Weights of a small masked image model: layers 6, trained on larger renderings of crowded toy scenes.
Rows from block 2 of a small masked image model, named by matrix and row number. Rows with one number belong to one neuron. Each number is 128 + 32 x the weight over its row's rms, rounded and kept within 0 to 255. All counts start at 0. Numbers have three digits each.
After each neuron's rows are labels from the 100 images, of 14976, where the neuron reaches its highest value: "responds to" is what is common among them. Only what is clearly more common there than usual is listed. The data: larger renderings of crowded toy scenes.
# fc1: MLP up (model.blocks.2.mlp.fc1.weight, 576x192), inputs 0-95
# fc2: MLP down (model.blocks.2.mlp.fc2.weight, 192x576, transposed), outputs 0-95

fc1.480:144058146146164163119115150115133136121136149071043205132130136137122106177127120065103089088115142144083140103174081116139061127103081166118150148184080154135147134139093079129193146114119091162127125063094074146138121069112127142117129074136064154153150099115165155200108107110132175113
fc2.480:177100091115158131173116145131124090097155103093119130073113078137117169178167173124087165086117088150137120137172109180137128180088078139165203166143123137139090118157167145105083141105133099096085157082150111144161128120066121141105116179128151117151152098125097177082132138157112170112
responds to: count: two

fc1.213:154182083133139117137137149052100126179139125195136169116096077142092065084107134118100073130136129171107151122117064086118109160127136194154153138116162138112146068136124144120131116135094130130104131183219126151131148142059110130157135112073155126097136123129129195051170074106102140118
fc2.213:170077037112166125132092166133105151113153119049096154074128138170108094143082162136085126161108108116135133132141139152077103100140070119152148141110105081134077177114143116187144099166158185183122152155131132131107075109164096092123148136116125193140134152126152168177129170134138084132
responds to: count: two

fc1.504:152180112134103193165115114107159147150111151142087110162163159118148175122166137139091132101113090169079092134104169106060157150121115158099158156081187100113174159172145159137115124115092085141107136113086179117100142076085106147094118122192171030153134183089129112106119122109092096133
fc2.504:092109119154169119154153095067126130118128182136053113120165154075145159185161134103133183118128084148144155154128133119093137206124136091115134161106108159076148110086131111128131168128160097138118199183114211116104135086143139127101121086171134057115118108068136118107143092151107142137
responds to: hammer

fc1.301:138170138176101069165045144154144184117140125119155083130135151124098111121147140115105095105117135174149126122068202081104137142133145142134105145094108143095126095164120097119121151127095083163081081084084111121183139067132146143159114126116142153161118100109106095127207171155183159163
fc2.301:136097104135110102110170142164148166103166086136097137071084216105073148153166140159090083149142099136159108092117128095120164161167120125111102099118113136127130083141178124142132120083131127155178139165115119124132139142118121164100123127099128114118115124120141202134116138128141198086
responds to: yellow object; its colour: yellow

fc1.412:225158135144127120104135080138139155110139138107124052143114130140108192141126078132102155097176117095128140153112104155143125081092160143096164195085118131132150063080129148105156149186152069135072134122118096136101083134116165085177180120139160114128059123159111164190123125170137109145
fc2.412:136114142145124166112050128130043111134089171086140086106132144079111158139052204097068149097116094123124121126163153086105136153116103127152155145122089149163152214141094146074177152135128081178128174130154117141121064160130087104163114162093184153151104144127107174083117093090076149127
responds to: flower

fc1.250:136176111126113119176117126144252124121104113111101124163078098095099129115159170110123131164170131159100116098132116188128071153131157182153101152098211182107110214097172132116091087128051144042122126160132140131171071079093155120148102115121178134107085133095080117152115092133120166139
fc2.250:115158082076092111140159116104129132119173112107211135112125114124091100123077157171106096181119125126079109102134150078133146114133125135128113168082099144186126066112160198104197118134105120113164142134113098097106181146117150128164086144173112117049152086128199147143095172058129125113
responds to: yellow object; light from behind the camera; its colour: yellow

fc1.451:137099053175168075190162099126134110155165168136130111131160159108143146083144116094102110085154131130166125158146147055065111154118102125136156132190155140119194142131111138174123109177165133084089151113067109131154161105174153148145143089105177108145110139103118142165089163081167144134
fc2.451:084195143107125128118118113199137166180110124171139102154159177114105094109163123156086157170091071132119100130102135068106116150141157126136174121081090149181100174093172101189158156164126116123170192102108193067058093155113107136107089097124203126146087146157127102146078125165098099126
responds to: its colour: white

fc1.532:138127110133116150208135140078135070066136123166128151149115108136146135130183148107115125119107142138149107134160143100146131128065100122134086160132104154077095127133161108148106110149139178172159101160116190142169134110067140137120134173087135121154159128127126092177125054145159076224
fc2.532:072095159113172120179156188115101062122128160182110086072094131170086161163180112099145132122088134133109153135139146114174127147116141114113117106109098131120059139094133130128116096166173098113117137127151123114148094140082140157177147109178192144117133088049097193130156159106129165128
responds to: white object; its colour: white

fc1.107:102123130099126153160096102124176135163187123210067154128084136180072154113134125173120082117161162130124046164153150142111122133105129161141153070103092101072178125103144149178124090061108170110138121119113094115198140112139157208142155152151193113157108122130135192101091119137144088159
fc2.107:126198144055128150112151154102146137186117161128122109123113161141106160081131156117173166101168107177152129109115130141135144124100145117115182158143165083133224117085139099116118135117161136095126083073136184147147145200071084172167127112103092089127135100107110194135140071102107141135
responds to: light from behind the camera

fc1.241:065146173146093111164160102126151169080133092169134118223112141153113090047170154189098123115147089134133143127136168195115107104129167162141126141164150084129139060146151133088138137124122103149048141090130170132151178093116103121091132170155154132114098183125116191206076090136159106161
fc2.241:106127118088110105147148138170150080179097143091080095150101132147171057110156121167165150132137077184040109130152129125111013210156159165137141121098159149166147120207121095091156137178135183138152140125124111122083111115137144141141100130153121140133105181079116165110106123165216124100
responds to: yellow object; its colour: yellow

fc1.281:091141170159192184092182156159096182078132089199102148141136155157211138142121123085106080056136105145102108136086160149126140119153083106129177139085185150091122155153124150095136132093163137153116112133138219179144133115143134149126142188161125151137099136111193110137125106146118082140
fc2.281:153079123129114101153091148128122101062117141121114062139184119087126074159131125160172191095125093081186132151107065124118156125116171126141116157076113099115141168121104151130174131150129079156100157121129085069174106146136192106155083133105170099116156118145168125154098140104149079209
responds to: hammer

fc1.191:147119123109151162138076082128090083163116137115129123129109183166096161139103131133117133077184110184142073159076181148155105094171181150082148109118148136102115151136203135141196188148148091162137108141113131134131149059115131184154069088094147150083092156138103086129132094058179086149
fc2.191:142102162137108172142135167120107157171124123176144150141139201058110113181183150125092123155138104169158112142114073121133123177120110082134148115144157110087120131147097140119115124147150085141096112090115165126125085158134134085138120096146041165214125148146146188105058099094082132109
responds to: its colour: white

fc1.252:152122107126177133114096148162073118093130135141124171147109078141125114184123159098134079166184206149168129165155138140137117152135138160126089129152192136093127171137066117144111105179153116154150143149112088136077137140085069109126138113167116167122166101120135135156103127095159132176
fc2.252:082122078132113128176101152142099064176148109137111080109115120140115121159094046129146091128160170164140103079060115116126130133096155187182161102140169156166119169155169157131135155139099196090086143163197146158156093119049163140141110138082123099111070110130181127104119103113112106134
responds to: count: two

fc1.391:157113118085154120131171073223157070122113120179138163185131092076158048070145152118072095132121112121132118092076181119132131144099107125113089099125147151123077194081127125080170086178099137076119143144120169115115047160146094137102149126190082157098136144144103113125101128136126166170
fc2.391:085132116162118123153114116142099137114139182136165134092189109097083155118127136091076115131089114149099132133107119219121146073097144195111123080118150156105066157101112112123129145123116155107200149147124083131093157102161156157122101094108105139111176189140184105105125154101141150117
responds to: white object; its colour: white

fc1.251:067129158139114159189148092099147110055168170162105169165141157128163149166118166150112139101158169151125098137094101112083126129090131155136134144088124151173151079151176107044092065084170136138119141106144113134118160088090149130149120069071160119120083133115099093074139106120175116197
fc2.251:111179112093134162144136140092095122130134069132132174138142148070076155137146170144148084191162110140144166157194120117125128196162149173131137115101151068136083109131099113129076076085158161154138069149164096116151110081068118120126174120105135105148130167111094123087181099068142139105
responds to: count: six

fc1.173:170125118120176153165119143097128096143105104147135133149085091119096096060113106134082140131108174166097131084154172136145181148175073198109146167144133126202166144131136122157085116168144100138112156077136175157132105070142140075071109118085144190205100169190133096147135149128128075146
fc2.173:115132150069126076103135105160076091133139123078146119150180093123164137112068136158124131097116116140047134188104218119142152122109133151082064089150105161191125156139156124123131126107076097135131102124155158126136134115133164108099081107116092199128157176112161130139122166113061073143
responds to: its colour: green

fc1.546:110124152117144112156164105148133081129108158126099124124131150134085179137200187083069166136102151076102190146165172102131105097127124134175124124126108139103104122141100105128127136182194124112076185140109110093151127172061150087139143133128086129171066164096127137140134131130117061146
fc2.546:080107144111145122097154113130126144146104116168128126157073146162159131149167095104077145175100101092161106141112091105117135139137088145112137104112116100162123123143080097147133116102083153133126114083154085110115127096156133144122131075147213139179096094129093105109166121159120128180
responds to: its colour: blue

fc1.23:125115149082145162097102041129184144118179164176160149087134125118184144135094093139083094070116113128181114142086168153138145157195105101106088120099077079148085121155125070154128108148103115123130124125145191166105114131138142171130111103120086119133121182097166130133101148168141122125
fc2.23:124119122089144146165134105129135032076136149161140179127135106148191087124109145156173119178078081134136175120107141113125141083181130171152186143163191185153145164148111095139088124159106134122141117158092182125060167162048138128091088154089072151114076088079175165155103121117131136111
responds to: white object

fc1.550:171145174077161116134200137152161166148060120148104109171172103140091140080110111129045188142122093164093147177136095168116084138114144144115141124115120133155067115160147109118090113179087164129168155135096195132153110086066128111089175093116154167162116113086101124097163101074066172127
fc2.550:119134139102167166193138124183106128135192120131105115091172105125149131075089147152111162086167059140115136143139151126168069135104107149144146151167127144164144106098045130119169124180099118126123126093124114154136127104126167144161132124149125209070140093097129128076122126074111099130
responds to: boat

fc1.139:130147124156076098075108110125116101141158139175146165195088119138126135153126113133107098141157123124115131158135175047097099179141121127171132077148114163154186128138128151155122094064109120119104068191141103129113134115144121160142071120124101123101079146144183132153136098154186073174
fc2.139:136171129095118163135085087149135105154130135104126174056128135227151178091147193139173123109208111147121136151178169092126113142163116079062113092089093098103111076155136120185147073156128088182094084082194114118109138166150114141103093111139085086145121115134112095145114116157115161115
responds to: light from behind the camera

fc1.43:155131129150139090105118155102136168155110202110100132204104139211076165148126110118114062120117128175152071151084137160149071149095146142097077081119144197154125133124060113191140110115182134129130116133106150070142122128110108086132107107133127146158137176037082101193158128112163127155
fc2.43:132139150146077106135099113108137157128138145072199139086156103142130141126161121150136106175124077136145099131114163101146158093120136114171137143196138186078106159126116145144117135105136124065126081140190133117132155128129154100163075133093100116073075095130106138111124066157134179040
responds to: its colour: yellow

fc1.575:188171151137149060144137118119163086121113134101202142096146107041084114135166186097120115072195105078107165135105127114108132102111138195105097113134186112101124117095104132099099133138140161158192149170149111103132185165122143176152143138119140116057110161094133110164159099118164142133
fc2.575:162059143138087131073176154139159147138047141160160083140148105117179098103145095070122142137137128149120133099146157113146136055188142131119089178100149121103148106107187126119126162129147086134208158147091068084154136123145118114119125165039127085179147132168093134092097118150171120093
responds to: light from behind the camera

fc1.35:087127126127124127057101119092179112143125161146149121154122183171120100175127169150111066090141142150095094164098143160139129139118199145178086164092145130089143105203200114115107059082142138131110145131119118176095152117084080195190125120117122152056119186171091194118147186095070130144
fc2.35:086129089115200101122139100145147167112122112103137103132078097119137106127153149136174128090066121100159081123106185196126149159185074132239168146073185129167148120204141127110139083157084157048152113170140136129088187150155114160145126100153111176148110113149122208170161171158070140159
responds to: its colour: yellow

fc1.560:109072135179148166134129116143142117115130196168075169149099096172120138129115198086118038102134175101121094133174161118108121102139092121146109132103170150154094155080114144097217100153151160114151114158169073098111121189092197127157127140096134162134085118121140110074180161123107111157
fc2.560:123088076129151112117120133109154112147136118129123129158147156143156114133061213148112148136170126163135119152165121106150097174131092171161116149133141124142093162126118162133103072168166128155137122161129148094105133087097140127085154056084105097159159161067111077142109115188136082119
responds to: count: two

fc1.427:175100128116147131165124123164090125124146119096131115128127152161155148091123079218109150063116080151069146099140110164167140108142116147127149110128176158149156107139099154150130104125188034097088145194163118126145152112125117188107132130160188075153156149119128146158097177099122158124
fc2.427:058125153071125137158144154129108145105140213143151094129097106117183146112108119165126107114113117148141173124051107121081149128127119168180067086117125179141149092125117139121153164128121157090149093096159151098150131087081119090130192106081117140127117147138128104104124172109114095168
responds to: count: six

fc1.279:161110108213139139194118079108131106170119141138158175144074071100095175035180090000122102133109148166123096125178159069163141121130134147160116145140154185128107094116139135142125084167123103146127176105137154132116100110081186125110094117111152066127084193122139083177127121137197135182
fc2.279:109130119072130125082122140154081146077131102172171116108170095064059174120089122142141158081113124168148093086109187112187179113079126116092160138157091147100096110152208152144149079093143182083119140105147153146146035125166164117193143144151127118164120144095116167159099124161063147156
responds to: umbrella; its colour: white

fc1.481:082084164140141154130117085146157121160167118111141180160120229154138154127075121076125147114086141149130168086058192097153122149119143147136178147159176110126139081077146142148091141154179158112096154177099163183110125175072168120152151140117090129125115133121150044105154146116120079148
fc2.481:133127109101106148099167171153220095142138135053116128155087093112133093119083154112154176057134103144151170172101138091144159131146073093104076096160114104122131096130076099144153065184151113168107122097145158135185110110129115169077110101098150106100103114108092140133099132093148049119
responds to: umbrella

fc1.355:165119076154145053123160132107172074125133167077187192148117084151049085158091130120074127082164141127131169148102164145113094132104142119148152168111123115197104105204109148120114120159119150143117147178156125108123112101147096146152089104091124118115112137128128091189120140073147164176
fc2.355:115113062091118140079191198135101146132107114143171066120141121119144153103108117100122121119184072167079109180164134120156110145114128104136140119130119108121121151122136173112096097087135141176153130154116125100110156106112064114111147078124118119148098180145214140150094073138119161142
responds to: white object; its colour: white

fc1.292:153131140130175163190132108165092156105134073103136116136188110106157124133160135147111137107086123121141088132141075105120146131130145168159157143131114143129087082159098098105125145133209092132147109086115148174099108097060123129164096136154194139126111140092087209059180121069103073156
fc2.292:137077147124171120143068140152121137090125095125100152172142150139139078128139107138141128121093152120148115097059157165175157153168146098202110133104100167125122139176098098111093108130151188087144129117103099095157131115092179157189139119170168121117088064125158143141183092156100034153
responds to: hammer

fc1.286:182128173197131104152193070143145126144131082100095161130131124141115134110098122105052145092122098113118155159062142118153101083096134136136145098118139102113100123148170093088152127046090148098114144141133155177092196160098117152108161171133169110120140133099178107110100106118163085131
fc2.286:138100129078136136162121120112171155091096147138208100128186114124132169148165114140130136128140164155154122094171119083140115144105120163095149156134155113174125113125102112102150121206106076115150145102086161133117136141145176172104114139130210155142065117134145135110021117144161083119
responds to: house